{"image_size": 48, "arch": "dit", "logit_normal_time": true, "mlp_ratio": 6, "fused_qkv": false, "width": 128, "optimizer": "soap", "beta2": 0.999, "shampoo_beta": 0.999, "batch_size": 128, "final_lr_fraction": 0.05, "warmup_steps": 730, "weight_decay": 0.05}
Rows from block 3, named by matrix and row number. Rows with one number belong to one attention dimension. Each number is 500 + 25 x the weight over the matrix's rms, rounded and kept within 0 to 999. All counts start at 0. Numbers have three digits each.
# q: attention query (model.blocks.3.attn.q.weight, 128x128), inputs 0-127
# k: attention key (model.blocks.3.attn.k.weight, 128x128), inputs 0-127
q.44:500462535476500500519454528500534500500500521500480529516500500543500500491502500500500500541465500551500500500500500556486500500500519459491500535475546481533500532530470500557519500449527500502500500527528500500440480566465526482467488500500512554500542536500500500500520500549447500470479500500500500500500500469500548485495475482500467500477500500505500564475500515500521500479377
q.45:525475500500470467500454500468476527500532500500500428500521531454500500500482500475474456433500467500500500500528460422500522479500500478527447500539474523500500500491482506461476466500500500515534539538534536500500528469492500551500516485500382474479528500536524500500500500429450489500479523493500500514498489500479500500481500493474500500500500500543539500533467500484500500458469
q.46:500518506500500500509469487519500541500500500527406509500489500500500500454514500538500500500475480500496467500453500450500520477536500500535457494500500500474518518500567476527507500502525500523513500500534467507500500533508500500528500387500500500500500500500534519500500500500518500544500511508482519500500568519500500500518500489445538500500495516490523500500500500520500500513500
q.47:500455540472490500500447511500500481540535500512497455500500500472500509466471500514470500479500456500500480500491500500507500469528500500500536500500500492518539506500481500492500500493500505500500521500500500473500500500500513500500500500500462500500572500521515519458500479483498500500500512500467500526482500482466500500500500509498500481500506500505500500524471500539500500500418
q.48:500500551448500510472456542500500500562500544523508538500500474500558527500495512500458483541485479537437553500500496500500500550500500500500570478475500500520559456539476500500502548444484500485465500472500500441474500507491500497507500500500472518500500541558500500424536500500500500449500535542500536500469500500500500500552500468529464439500560429500500500456488481472546556455479
q.49:500485501468534495482489500495507500527511500455495503464500500500500500500471464520483522457500472522521500500531500536495545500500456500470500500500524511547462523500415500464487467453500487471500533452500539521500514529500549550439500524500500547500500540473485461524523500531440474500500482470500500502518529500484515500532546526538466551482500500540552520500485494482500500500458
q.50:541500500500500516543489514500500473500500519500484482534500500500500500473500500500479469504483500500487500496489528446526475500453516520509461500533465500490500502477527500592500500474500482567500500503500527500436519469500474517500502500500416500500479500500500506522477500464500489500509547495522534474464500500505500481458500500500500516500520497464526500500500500500513514503547
q.51:507534467500470500497523500500542500479500477469500530464504500500500500500552500500500500487500500500500500473500500500500500515541509500483500500496509500482545500500531500437500533500509500500500500500500530500464450500540504500479479460526531557543473500500526500545500478500500500534500484500539480500507443500500453500450472474475500500500500500520520472500500500543500483543500
q.52:500483500500490500500480500500500521530500519544474465566515518481509500500461500501500500478532500500500500526500483434500470477500510500512500497500472526500479500500500537560466500473500500500500500500500500472500500479487496533532500500520439458500521500500500522494491483452490498500468518500488544490470539492500531500500500500500525472500502500500490500500500507476500526466500
q.53:480513500520500490463529500500473500491480463449500530500506500488500517542509520558525500489480542531495516471500473552468515565438490488447532433500500434435519500500500491432478507530476500500500515500475561531513530468535514489522541564500555460533474471500459421557513530497546500547500445526526500487541500528500467523453519467485500500483500447500500500460500464500500500519528
q.54:506500500500500530500466525500500500560500520549426558447500509525532500475463500549471500564511460533449508518500485500509500486500500500534500486543500500537439512471530473553527533500500500500500489486500500473500533539500500500500455500500528500500535500500500478500500475527465500523500500523461500500565550500540486477500540542500500500510554500500500500456492500523500500437500
q.55:405500580636385500500500500500500492455524587500549467602500500504580451426472485458517542500500539453388500600539500434500395500423500621531583500451500500500451491482551554563500500500500500443432435470500478462500459500500407500552555425523500418572575469500446584536500501391566559500440507500435469500500500476500500459500500469500500427524500521536468507550465488405500559557500
q.56:489500500471500458494444500500500529473527530500500477500515500535500507500478500436485464500500500500509500529500500482500537489558513485500500547461500500535525500576478500500500488490518525518500483560500452474500471514500518500500500500519500500490537525526532543464516500500500508450496525500500500500500459500473540500500460453524500473500515500500520500500474554500474500500451
q.57:487500500500525523473506500500448500500500500500500500540500453500500500504500500510512500500500522500479500475500500500500500537462481500487526496500500500468557500486512482539500500514500469500500500481490523521500508475500472500500513526500500454500486500500473483516500538500561500509547500500503500483535538500500500500529506500548500500500500471500500500500500483500500500538569
q.58:499500500500500500500500516478522500500500500500500500500478451550538530523500500500521500511500500500500500500516500500500453558500500500478500500500528478503459506489517500514500527462500500474472493500500500500443482513500452468479500500500500532500493500511488500500486500499540500482500500500500500504500481500500500500465489500500500500500500500500500522500474514500500500492500
q.59:500471532500500415500500502500500536517500500500528500545500518420484492500472500473500546500500502500448500500500494500522500500500500500500536500489500500500500500500500526443467500500500488475500469500500556500500517524500500553500518500458500436500530500500464483462500532500482512520500457461471500518505500500500500500500500525526500500509451500556500500500500499500492500468509
q.60:500518539500457500528521500486496446478500460430500500434500451476500458500500545500500552505474463500530500543500487500500500500500500462500500500500500500500481500500456500473500500500524500509500549500500490500500463527507555429500515500500518526500500500472520470602500500500500500506456485500541441500500471500500459489500500471506500510449484481500508500500500500499500457606438
q.61:500457438319613546434408500500577448500443500500600452534500481536573607544467539501500472586500457420648500516500500595500511500566500422500500446500500488551500500574500500544558462452500553500500467442577312500500525453493593527500432611510502529374500500500579585201489468536559500500421500495621550500500500432437597515591426500500500500500586500482463500473500500553479471425436
q.62:437500500500529500386500440534453490560500500500559500535527500500500500500486500500500468500500588500427500504511500500533474527500500546500500500500481500538500500500464481500500500500500500403396500460500580500500500460530467580500535586518500500500439500500500500500583500500500500500584547485513495500492500551428424500503500514571523468500500503500500427529436488413522559500576
q.63:500500527500500500523524493500465500500477500543580500500504500475503500500500507479523500500500500500484500500500500500500500500443500514500500500500470529500500500500474500455500500500500500468500522500481531500516506493500500486516530515500503500500500488488509507500500500500500500500517483500500482500500500502500500531511526524500500474519500500470500470500500509467500500538573
q.64:500500514521492515493500500492461500500501500483500500500500500523500467500500500525518500500500500508500500528474500500500530500542500500500500523500500500472489500500500498508512492500500500500500506516511500521500500500451500477500500500506499500519500509500500494500502500463500500500496500508497500500547518500500500569494500500500500467500500500485523500500500508500500500500470
q.65:556447510442460448512408566511483513545509554490546454515536545411496500456439554500470457500500435500476486500429474500500553465500489448500513491500406479430513422500566528500483523498485500519500506500530527471526549503500486500568464448477522460500558500518472500589524474489469473527500537500491570575500500564472485447490500554450557529522568536534556500522500500536500500441508
q.66:500500488500478500500500500500498496500486485500500500500500500500500500500500500527526541500500500500422482500500470518448470500500512500500500500500500507500500500500500500500500524500500498500469500500500500500537500500500500500500500513500501500500500510493483468509512500511500500500500500500500485500500495500500525511518506513500519458500500503500500500500500500523500500500519
q.67:500549500437440497447464551537475460424591506448478450500512500543555500523465481398489500369509450447541548447423474482431500500427527448488500500500457527440521413562500600513534535467522526571538474500501474505440466470493529461455522549616542500528500513485532500574520479445500467511537500462535611502500524455524500464598500480550454562500566444352524510522532500543370454535490
q.68:491502525529549500500529474486500500526500473500527535543482500500500500488495500525500532525485511500500477542509500521509500500500500538500500512500535500538500534521484465463500470524521500500489500493486487529509500525500458500500514474477500500487492500500475500451482500529500519500494492500500467500551500500477533500500500500500503491500473523539492500500472481501532500501500
q.69:507500500474500500500484516508500498498500500500500485543500516482500500524469500487500505500504483500500500500500509520500458500500516483500500500500469500500541500500500504524500500472500497499500500500500519500500500500476510459500500548500500478500500500505488524520500500500500534454498500500526502506500500500504500494500511503512513500500514500500478500500500500500515500500481
q.70:521514500503505500454484512503510500500500500500475488454523500522500500491500486492500472500500500495548526500500500474500500507425500487500500500500500500476500496500500501521515510500500500500500500500500500500500489488500500500500500500508500500521482521500494500500491468457500501500500500500496532474496515500500500511500500465500517519500515504501519522500500500500500488500500
q.71:500472500472500505514466500529500500500500505500466494525501500500500500454476500500493500500477478508486495502459500472487509481500484470500500500521441478488500480500510500571500490533500471530468548548500500500542500500483500495509483482478498500503536500500500500525500501500489517517550531500500518500470523506500467517500500500469500500500524500500483500500534500500500500500500
q.72:500455500500500500468500524548500500500553493500500500500500468500500446500500505500440492500482456500493473500500449500500456500500500500500500500500438500500552500500500500494500500485497500500500571500565539500500532500532500500528500539500500500477500500500475500500561500500500500500500500505500500500507500534500500500500500533468543503500512509500463498500500477517492500505500
q.73:500500479481483500505500514508500500500494507500500507500514520500500465500501535500487500500517482500500500481500474553500500500550500492500500500491472500500540500500500516496500516476464500500505490500500523459533500500500500500520474515500539500500520500495478529505500505518500522479500505500538500533500463477500500470525500500500500512510513500497479500500500500522497493487519
q.74:500493500489477500503495500500500512525500495521503500470500566500500511533500500517490487529500493500538500479500476500500455500529491500500511500500500458500500500500516519519500523500500500515477500500500493493500518482500500500500500519500500500500493482500500500490500500500500500521500514500500500500508484469496500480500494518469500500500500500479482500500500500507500500500500
q.75:500468524495500474532473517496528500508500500500543500500500500500500514517456500500490504500500487500502522500483500524489500500533524494469543500550475469490500484500500522500510517500477500509500535500500500484500500500486500475525500523513543500500532500500496500500529500500514484500500500500500500537500497500505458500500500521481500500500514500500500500491500500513487492465516
q.76:500477500500500485500500500500500500504506509500519489514500500477470500473500500513500500500500487500500500501500500500500500463500504526500500503500500500500500500530500500465488500500500500541500499500500500542500500508522500436500500477484500500500535477479500500516500486504500500560500491500500478527500500500500500500500491485497500500500500500511500500514500500500500500500467
q.77:490492510500518522509500491495500500496500500500500500500500500500500504500467500500483498507500498500477500510500540525487500500526500500503518529459500500500500500500477500500500500526488508500496500500500500480492500503500500500500489520500511498500500479500500481500537500500500500500500500500500500500500500500500523500526500519489518498500508500500483500500500491500489482500500
q.78:499500521480527500500500500500469500500500500500537500505500500500512448469500500500500500491479500466511500519500483497500500500500500504500500500500500500510500500500500520484500530500500500500500498500500474482500500500515500500477526500500500500500472500495531500475500500509484508500485500500500500500500500500500500538517500500533475494500500461467505500487500500500500500500542
q.79:500500500500500525500500485500500500500494494478473536517500500500500514500500500500500500545469500500500491500500469546494560500450491465500516500461500461511565488524467484500500487500500500460448522500500534510500500500490500500500523547500516490500500535484500500525512500526500500516503502500516500509517530500498522543540500512530500500482500500500494500500500500500500512500434
q.80:529529468494500529500548500490500500481500500500500547427500500458500500533547500500500500473525500520512500500500500500508500500500500500500457525500500555505477500514481500500508536496487500500500500500500500500495500500500500506500500467489500500476465500488500500493500500500500499500494500500500485500500470500545500536500500501500500484500500462500500500481500500477500510470521
q.81:503487524500500490525500500500500500500500500519500521500500500500476516500484508519491500500500500500488500500500500498501500508516500500511476517500477482490526500482533500500500500520500478500500518500500500496513500509512500512516500500513500500500500500500500540539500500500469500522500500528500480500489500500499483471472513510480500495514500500500500500500500500499500500500458
q.82:500500500475500529500491500500500507534492500500495507500477520477466520477500521509500500497500480500500500475500500524547500500516469500497500491500500500485500500500499500500500524500500500500492527500458491491500514503500500490500500500500500500500500500500500525485500500520500467463500500522499500500500500500500500500500504540476500500500500501500500500500530488500500450492500
q.83:500523491556499500514500500500519515500500500522500500457504500527500500500522461500511500480500541500500500500542500480500500521500500526500500517550553537500472517500500473500500482488500500500540484500500500500470500500500500500477500500506468500500500480536500521480500500500527500500482500510500511467500500482513525500455500500500500500481476500510500500500500500500527499500500
q.84:500500522500500500506457500507465494500500528461500500500500500512500490475489500500500500500500500500500500500462507500500582500500499500500500500467463482471500463500526500500509500546534500500480500525464473554565500500497488509517500467487535481500500500501500489535500500500462500544524521500500535535500542530500475489500486457527512500495517517500525500500500500507500500500500
q.85:500529506500518500500493500500500495500500500500500500500500500507499546541500500500500495500493500500497500476500500500576486516500500500506508500500500500519520500500514500471532525500500500500500500500500500500488495500523500500490500452500500535500500500500507500489500500502525500500500521493500500500500476463500500500500500500500471476500500515483527500500500497500500500499500
q.86:500500500500474522500484527500521500500500482500500500524500500545523500462500500500496500500479500463500500500500500500500473496468496500500500500500487475500500500482525500500500500500500500484500500466500500500453500500500500500500500502530518533482500500491469500506500500500500481482500500500515510500500500500499483500500500500500500518500500500500500534500480522500476482500500
q.87:500500500500500500500500491515493500500489497500527456500514479500500500538478462485500500500500500500464500500518550507500465493500500500500497500538500493511500493500500500500500500500487520500500500486500500500506500500471500500500500478500523500517521490500488500487500495500500500500500500500488500517500480500500500500500489518500468500500500500500480500500500500534500500500500
q.88:500545500500500500469500518500500477500523474486500500500478489516543500518500500491500524445486477471500500467485500500500500520465485500500509500500500500500501487522500536503527500469520500500500495500500493500461500466500500500483527500525500500461453548500512481459485482472500478500500500500503500486500500475504500526557500500518479500500500482500500517500500500476467500477500
q.89:500506500500500468500502477474500500524500495462500500500500485476500500500534500512481502500500500523500500500503514500500525500482500500484500500500500500500500509500486500500530500500522500500500500500528500500500499500500534496500516500484500446500500500500500500500489509500472500500500500464539493491500500500500509522500500500519500496500500500500500500500528500467500500500500
q.90:475500474524549500517553474481500506491463500506502532480500500500500482518521500500528536520523515500500500541519517483518500489511500554531533505508516510530500511486477471500500489524492500500500500500500500500500500513500500466494496481473500500500520464500520513477486518500500500500500500484483441500521500500539500535474500502508523460500478500500487471500500500500540500496474
q.91:500529545531483500500522455500483506514510441500470531500456474470500500500532500500500536500452515500479500500500481459522500500483467538500500500500550500517500537500500500441532473542544500479510535500473500535500500500535500487500541454500459516500476538500515500448466500500500490527500464500500466508537520500476457538534500482500472500462425460500535520500500500455511509515500
q.92:500494510500481447500500479500500510500520516467482500500500500500488500500515500470500500500500500500467490500500500478494500500529500500500500484462500500500500529505500464500480480511500500523517497489523500500500500500526500517500528500500500500498509500500500500514524500500515500529500479500500500523509514517482493525479522500500506500500500523500511500500461500500517500514480
q.93:473500500520530500500522465500500505500455500500504515500500467500473500500523500504500500556500530517466500542549500500500547509465489500500500500500552500528500548473476454501500478531500500484500500500509500534537498528500500471500500500470500500469500500500478500458479498497500547500535500496500454500500517523500530533486500500500500502500467500545500487500466491500545541500519
q.94:500500500500500453476463500500500509493513500499500487549500500500511500469500497500500500467500500500471474501482500500500495500514500500510500490509518500500541500500511495474500463500498511500500500500549500500510500500529500522500500481518500449500523500500520500500500500500537500500500500500500500501536500531458500521500500500500500500485500473500521500524455500500500500533455
q.95:502500500458488516500459500522500470513500511500488500500504500522531500500480500489500500500500500500551546490490500500500519521456471448492500500500465458486500459493500500549500500500490500500472500516500500500500500500466500469500500556500500464500500525479496471504531501500493500500500514500528539500500506500500524477525500500500500509502565500500500500489500479500478500500500
k.44:500500527500500500500547500500500518500500485539500500528500500500500489539542500500500500493518500500500541477500484500500494500533500500500500493500519520474500477500493506479511526500497500500500519534500500500500500484500500500500500468500532500513505500500500500531514500472524500500507485500521500517500500469551500500546500500500500538535500489497500463500500500500479500500564
k.45:500480493500500500477460500500500456518505500468500475500500500537586508534500508473457507445500443500500477523500548525500473500500500535500500500500521538528500459500438500500500465417507489492500527493549454500471526500472485527479510500500455500500457500519463500500471507500500500476500574468500500530459497500465550500500500500500500500509500494586500500528468500475500500438481
k.46:500559537500523545447498495442544482485497474500565535500473477615500530500532500500520500521459545500500542500524477531500500540478477498461538500472551442500500500526538500485567500530500500490455411397435445533466500500515500463474500528509547550500467526500500484469500500500500500500500492526531536467555500476500500506517490465534454500500500498451534513476491500500497500541500
k.47:513500500524500576500444500500500500500500500524500500500500500567538501528457518500500500495490458500484500467500500500524478534464553500500487500578483500525452497500471517500500500457511514515500538447500500500447500500444500528500500541506461537477510500531500500471500522500508466476500547521474500500485500500463564500500496500477485513500513500500456500500470500491500450500490
k.48:500500500500560500500506490479500486500485500500536504500500489500445500500502500500500500468500500500500500500525487563520555500500500500459533500463543500483500477500439500500500500500491457500500500440508521525459500509500500500466522500500500460485500543532467500537500516500500534445500500500500500500500500506521546500530514500500500500500500500608547500500531516500500519435563
k.49:482500475522468492500539477487461500500500472451393500419500527483479481500517507571536473472500500500533500500530500554467523548500500505500475500500500532488500500478406449461468462500478451477500601383500500500553509500500539484501541495500535500526500500500453500667500532539492465500500500500554500518545500566520489500500545500470531500453485500611538500468500500446500500500500
k.50:500512477500515539447409500500500481482527541417521446477535500577540500460500512488500474448500500500500473500500516418500500500481497500500459500547500500500482500525500500500500468463546500500500462483500500500476500465538460511500480501500416542500518500546519497442494500485534463490500586501500523500500500500444500487435505447500477500500526500401500500537463500500500500500429
k.51:500536500500461450525500500483500500450504500452481454527500500484565500500500489518500500486503481500500500557500500500476500484500512528500500500555471483500440520534500531500500500500500500553500498500500500479519500500500500470541500452500538500465571500474521475500513500500500500487472471500500484526544474500500500500452475500500500500500500511500531509500447500500500500549500
k.52:528472484500527500472448500500478500519551500499481460468500500500523528500477490481500500436500500500500500461500565500500500500500500517500500500519526518500500500500500500491495463461527500526521500500500500539450500500478500515500500500500430500500466529528500500508500500500500500500521532500479552500500500500448508500500500500500500541500500500500500500527471500527500500461473
k.53:500460500429554426475579500486512514502500472500433577517500500440421500478500500564500500552500579500512500467500438533447500460477433496404519500429495421500500500528500493544470500581465500463431500534447570500559466500579564500511500629500574425531500536453495487576500500528467541503474401500527530461501558500547465500468500566561533481488437539500524500436500504524549544523524
k.54:500506500500522577500500500500500500500471502500549500491459500555500500500500500500500474500500500500500501500488500545500513517452500500500500500487500469470495500479500500500500500500500500500500501411500500501500520502500480438500500500500500500500500500533500500500486500500507500470500514522500530477500500500500500500500484500487500500474500500441522500500542477500514500519501
k.55:500500500523477550500449509500523500500500517500500411500509500576536484500500500500500465500500470500455500527500537500500422500525531553531500500530476500500432500484545484506500471500531500500500500452550456486500500500481457508508500453500504553500533420551480500463517501500555441508533579500468478500544499524428468457423500500416533500528527531500500500500435500548501500565456
k.56:506502500500500500442500500503463500500500500532471458436500500508500542500500485478525500424537451500500500487516537524525500500500500500529500500514524539477475473474500500395500500500500513483500541567500500500500493500484500500500500449508548500524500448524500500544511500500500516524500500500500500559494500500500500478500512500485500500500500537563488505500500500533469477525500
k.57:444500500500465459529533500500541500500500500464500500523477500500457460500500460517500526549500551500500500532500500470447500500500516450493500500500500485501531500500500500572501500532500500536493477469500500498551454500519553496500500539500500500531538500461500500527500523462459522521462480500500500471500500500536500500500523471535500501500473471482500518491500500500500500480500
k.58:500500530455500461500455520500500500521484500500534533532517500500500500459462547519500455542459473500500478544500527526500500459500473500484500500500447438500500500530496518500500500515490500504460555578500536500560500527527527500538500500500500500500551539500500500500500490500457500502500500522500472565500469500472447500469537500500500500500500539557500500500476500500524493500500
k.59:470451500500500456543559500477500525519456500500451500542509547423542460495500485552476549533500500500500500569516521500413500464555500500500523500500493450500500500500437507463466451531474473475500500459537538500556514534500500500500520529489500447500552500455500500535433500490446551498492438500500500560500539533547521526500550535533500462500478524572500500470531486478546578466500
k.60:500508500500450500500500487500500500451527500451500470500500500551500500500545500453527505437500500475500527522500500500500552480500500509500500534500549500500538500500500493443551500500500500509500500556500466500533500491500500476500500402537528516500500500500532500522478500500489500521537500500500500512500476500487500494500500414500500500500493489580542504500500531500485500500500
k.61:500500500500525500478470500481500500522500516500509536500500500500500500484523527500500500500497492496500522486500500548509500517500470485489498500449500465479500500507500500500500524500500500481463477489467500500501500500491500500500491500470527500500500500515500468461500500545500500500500500500500515500500523500478492500500500482500500502500500521500526500500500500475525512553500
k.62:500454442500529554500500475539466472484528500500439481472500500500468497500500500533500539490500514500500477500480500500500503544515500500518473482476518571500533531440497453500469453467500479466544500436500500500500500500500544500500500500479443500500500461500472528524479535518500508500500555485500499500500584534500500500460525523436527500500497541514477496525500534500529500500500
k.63:481487500495500415500500486492481500500500500470515500461527533436500461460500509500455500500500500533500485552500500501477542446522500500500551556496460474500495500500428456440500500532500500500500574507497500500574500528500528467500500500460518500500522500468490480500534500545439500500500500458500467565469506553500481500500500532504500495476500547447500500500500500500500500544430
k.64:500500500500500500500491500500503500500500500500500500500500502514514523500507500500487495500495500500500500500518479498500500500451500500496451500500500471534500500521500500500501500500521497500500500500500490483500500495544500500500500500500500500500504500500513493500500500500500489500500500500500500500500500511500500434488476485510500500478500495475500500479500473500500500500495
k.65:597391533409456430544323596524469528586500580500599433500553542396472500418389580500467421500488405516500478500388514522521593448524472400472500486475347408391500380483624553491474545500470480500460523500500546500542579500500479516609450436448545445477580513539471477646531468500432444555530574518500640609465500599442451409475473578411593541540623564576604500525500500562500486396500
k.66:500500500500500523500500500500499500500500500500475500500490480500500500520501500500500461500500500500559500500500516500524500500500500500500481500506500500500500500500500500528500488500500500500500511500500500500483500500500500501500500500500500500500498500500500526522500512500500500500500500500526500500500500500500500469500500500500500534500500500500488500500500500473500491500500
k.67:500562478405369500430450595561472438386637500396422441500500529550599500515468486375480500303510416428552547398362433475420500500424545412500500500500384561428552357597513645553554581424527551602552487504533462477440442425482557485461534603668583480558476538449545477612540464446500463510528493450550653500500536436555424437635500461583449577500609415287500536510582499544302435546501
k.68:500472526534533523500500473473500519546461500535500533500478459500484500500529508533500500565469528527441500525542500500526510512500475529500500491490556480534494553463500456486500478530500492443472526500500500500524521522500500506515507478457473519474487500525500500416500500500500499500500500527465443500488500525462500550488491500500500458490453503549500500493475500468557532500456
k.69:500459464482467480504500524531500489508521516500468483500500500470500458468500500500484487500518478500491500480462487500464500500500500469504497500491470525479502467494500500539482500500471500500500500500527500475500500500499500540507487528500500486500500500500481500537533500500500500500500514490500512500465502500500504500522500534481523500524531500489480490500526500515470500500500
k.70:500510500491485500523500502500500481482502500477500500542500500513523500500500500473526500488500500500500500500485488490481500500534500500500500500500485507499500487520511516523500500500500500500500481532500493501496500481500500500500500500520510498500500500500523500504500500500484500497500500483513511500500500500512477492505500500543476500500500500474500500500533500500476500500500
k.71:518473500500473485535481516500500499500500527500466500500500500479500445500477500500500502524500480491500480500455500500497500472500524476530500500500458500475500459490541500535500500500500500512500517523529477500529501514500487500549500500500500467500520500485496523562507491500482491520486513500500510536500519534519500452500500506500536517496526528500500500511496500528500481492486
k.72:526500500472500500500476500502483500500481500500478500500500500500500526500490518500500480500500488500507500476468482500517500500500500477519500500500483500500500500506500500544500501500500500523499508515500476467500500500463500500510500500500500481500500500500500492500517500500500506500500528500500515496520500506485490474520500500474500516491534500485500500500500500500500500520444
k.73:505465483475500500500481527535500500482516514510500472500500521500500523500466500460495484500522485500500500500474500509500472500500532474500511500500469500500486465500506513505489524500500517512500500501526500470488482500471500514500503523530533500500500477498512500511538500500508500499527500500489511500461500500500500478513500524490508500517542500500474500500514500536464483500500
k.74:500522500500517520500490500500500483481500500500525500533496444516519500500480500500500500499500500500500500527500500500500475500489511500500500500525473500500500500518500500500500500509500500500500500475500491500485479521500495500500500500500500500500529500500500500481500500500518500470500500515500500505500498500500500500500500500500460500500510500466500507500497500503486500500462
k.75:500501507470476500500500537500499510500487501500538500500517537483522500500500515500486473500500473500500501500490456524500500495479472458500500500466465477499467457509500523500500529500483500500479500455509517493512527500500500500519491521500536500512526500500479480528512489500483500500500475500509522506500490500512500461529506525500500502508536500500500500482531473500481500488489
k.76:488500500500500478513500500500500500500500500500500500490500500500500473500493500500500500500505500502500500520500501500500500500547500500500500500518500479500500500474500500484500494513484488473500500475500500461509522500500481524500500481500500507500500500523479500526500510502472500459500500500488500500491500514500502500485517524479521500500500528523515496500500500500500500500500
k.77:500492500500500471500500500512525500500500513500504500500514500494500500500500500500500500500519500500500500491500491509500500500500500473500500480500500500500500500500484488500492500467500500500500500500500500500514500500500500500500495519500515485500528508500486516500505514524500519501500482492500500500500500500500500500500500500511481500500500500500490500500500500500500507500500
k.78:500510503500486520500500500488500500500510478500500500500480488500500541532500500500500500492500488522500500500502500500500500500500500500500500500500500497500500500500488500500512490500500495500500519492500500511500500497500500500503500500500467500500500509499500500468489500478500489500500508500490500500500491500500476500518500500503502500482500500480504516500500500479500500477500
k.79:482469500484488503468500500500489491510500499500487510500495500500505472500489500500500500500500500500512500500500500500478500500500478496500498500486500505500488500484500489523500500500500500481500526524488483516543500500500500534506500517500520493500464500476481500505519489500500500500516500495500500500500518500469500500521500497500506500495500500500500500500500500486500500526500
k.80:481500500520500500500525500500500500486500479508515500500500500500500500500517491500500508475514500482500500500510497500500500500500500528500546500500522514500500500500482500459500500500500500500500500500500519485500468500500500487478500500500500533524500500500507500478491508500500500465500485500489480484500476466523500500500500500500468500514488500518500500500520516500500500485527
k.81:500485500500486500521500500500500500500500500500500500531500500485492468481500500526500500557476500500500491500484460500500481471500500500500500484500464471500500500497506500555509500514500500500479523500500501500533500509500500465528500514472500491527544484468500500531530500500500500500500500500515500500522500513500486500500500500491531500479500524473485501500500500500500500500500
k.82:500500511521500477500506504490500500500500491526519513494500500497500500507500500517500500500500500500467500500500500516500500500500500500492514500500507500508481500500500514456495509498489500472500500470500530500512500513500500500500500489500522500500505500500500500503500500500500500522500481500481500510500500500516491500510488513500500500500493500528498509491500500483500535460500
k.83:500500478518549500500549464480500525478493500509500500500500500501455500500536500517516500522517543519500500500543500500535500500500500500500470500485543500529500541493486476500476500517500500500500478522500517500500496485500500500500500500487480500524500489500505500475490510507500511492484484500474472465500500490515500500446500481500500500500464500500500492482500500500526519500506
k.84:520483516469500500465435520500478500500500500451514500500519500539512500463480537484500460500461500500500518530449500500500571498472470459500524500500463433455500455508539500521520512500500500500458500527500480500500528500500500473540500476511543500487500521500500477549500490489500474521530532500530552513500521557465465469500482500500500515500548500500569505500500484500494500500500
k.85:500500500500476513461500510500503513500500500500500519500500475511500500490507500500500482500500500500500509526500500500445500500500500525500500508516500495487472500519515500511491500511500500500500500487500503500500500500500500470500500500506518500500507500509500503494500485500500470485500485523479500500542492534500466500500500500500500500500500480500500508489500500500500500496498
k.86:500520528500486500486481514500510480500500500491518500539500472520532519512486500500500500518477500500500504500500470500481467500500500485469475484500500449500500489519528542531518499500500500500463477500500500500500500500500500500500500545503521500519500526500534492498500496466500500508500486500525531490500500472481500496520489500500500500500522500471500500500500500500488500500500
k.87:500500500500500500492500514500500499500500500500514534500500500515511500500500516500500500500505488521500500523500468529500500500500500523500558500500500500500473500500489500478483500500500500500500500494500500460500500525500492500500495500500514524500500500509500500485521500510500500475500500500500479500500488500500500496500500500500500500516515500529500500500500500500500500500500
k.88:524524528483474516500484537477492500500528454500477512500473500500562538505500500437500528424479459472540528488486500479500485500485500500475513480524517513500500466502517569455536498486500500500500500500500500527474500478500500550479541500533477500500459551488514500443459462472500500500500500487500549500500500462500500530574489500532461543506500466477517545500511505500448500462546
k.89:500500500500500518500500500504500500495500500500500500500500500519500500517500500500515500500496500500511500498500500476500500500500498500500500500500514505500500500500500489500500491527500484500500500500481500503500500500507482500497500491500481537500481510500500500489473500489500500500500517528466500500491488509493500500500489484492495500489480500518526500500490500500516500500500
k.90:500514500555521540542551454500500500489461500514500509463497500500471467500533500521500500543525520500475469531536500500527500500528514527529449527527539533543460560469458434488491500500500500500526500482500500486543500535500486500500481453466471520500500470500500520443487527541500534488500500515489416476500470518538500500459519505500490477500465531513467483494520500500539500500500
k.91:500563578569500500516550447442500500481500393514473562500405436506486500500540460544523584474422533500500500500537500453522500500500479524467500500500580452528530557480500515424527459530548472500506535481466500548500479500543511500460600448500448505518456549482544500427428500453495500539500451512488457476500500483474486558519500451527440500453363500500531563500500523500500500478500
k.92:489500500500500500500500488518500500500500500500500489500500490522500494500486500524500500500500506500500500529500500500500500500520500513520494515532500490500527500500500500480500500500547500500494500500500500500515500528482500500503500481500500500500531490500500500500500516500500500500500500510500494500500500523486487476485472474500500487500500500500500500511500500500500500516457
k.93:511500500546562523500541457459500511544456500524504533485500500500494500500545500550500500561500542515500486525559527500554500500532500549509457500500560500544465553467478442474500479500500500455481500500468500488517532501500464542500500461441463502473500500510500500426476518541500500500445500515489441474500488500500534527467500500489512442500461513579500477484491500450575515500500
k.94:500487500500472500475478500512484500500537500481500460458500510522500500500500500473500500459500500500500525500500508478519529500500500503500509500500500524500500500500500501461500500473530500500526500500491500500484500500472500500500514482519473536500483500519500500500500500500500465530500531500475522521500500500466480482500491469475486500500500513500520500508500500527483500524500
k.95:505453490452500500500469536511500494500504520476500473522528500509519500500466500463466477500500474500516500500448487495445500489493535477500523488500439495474500468521500515561510502478500500513481500510519477500500500496495500525500484538517518500500500500500492500538503471476500500500509532500527534500442523500500500492525500500532508500500541500463500500514500500531480497500500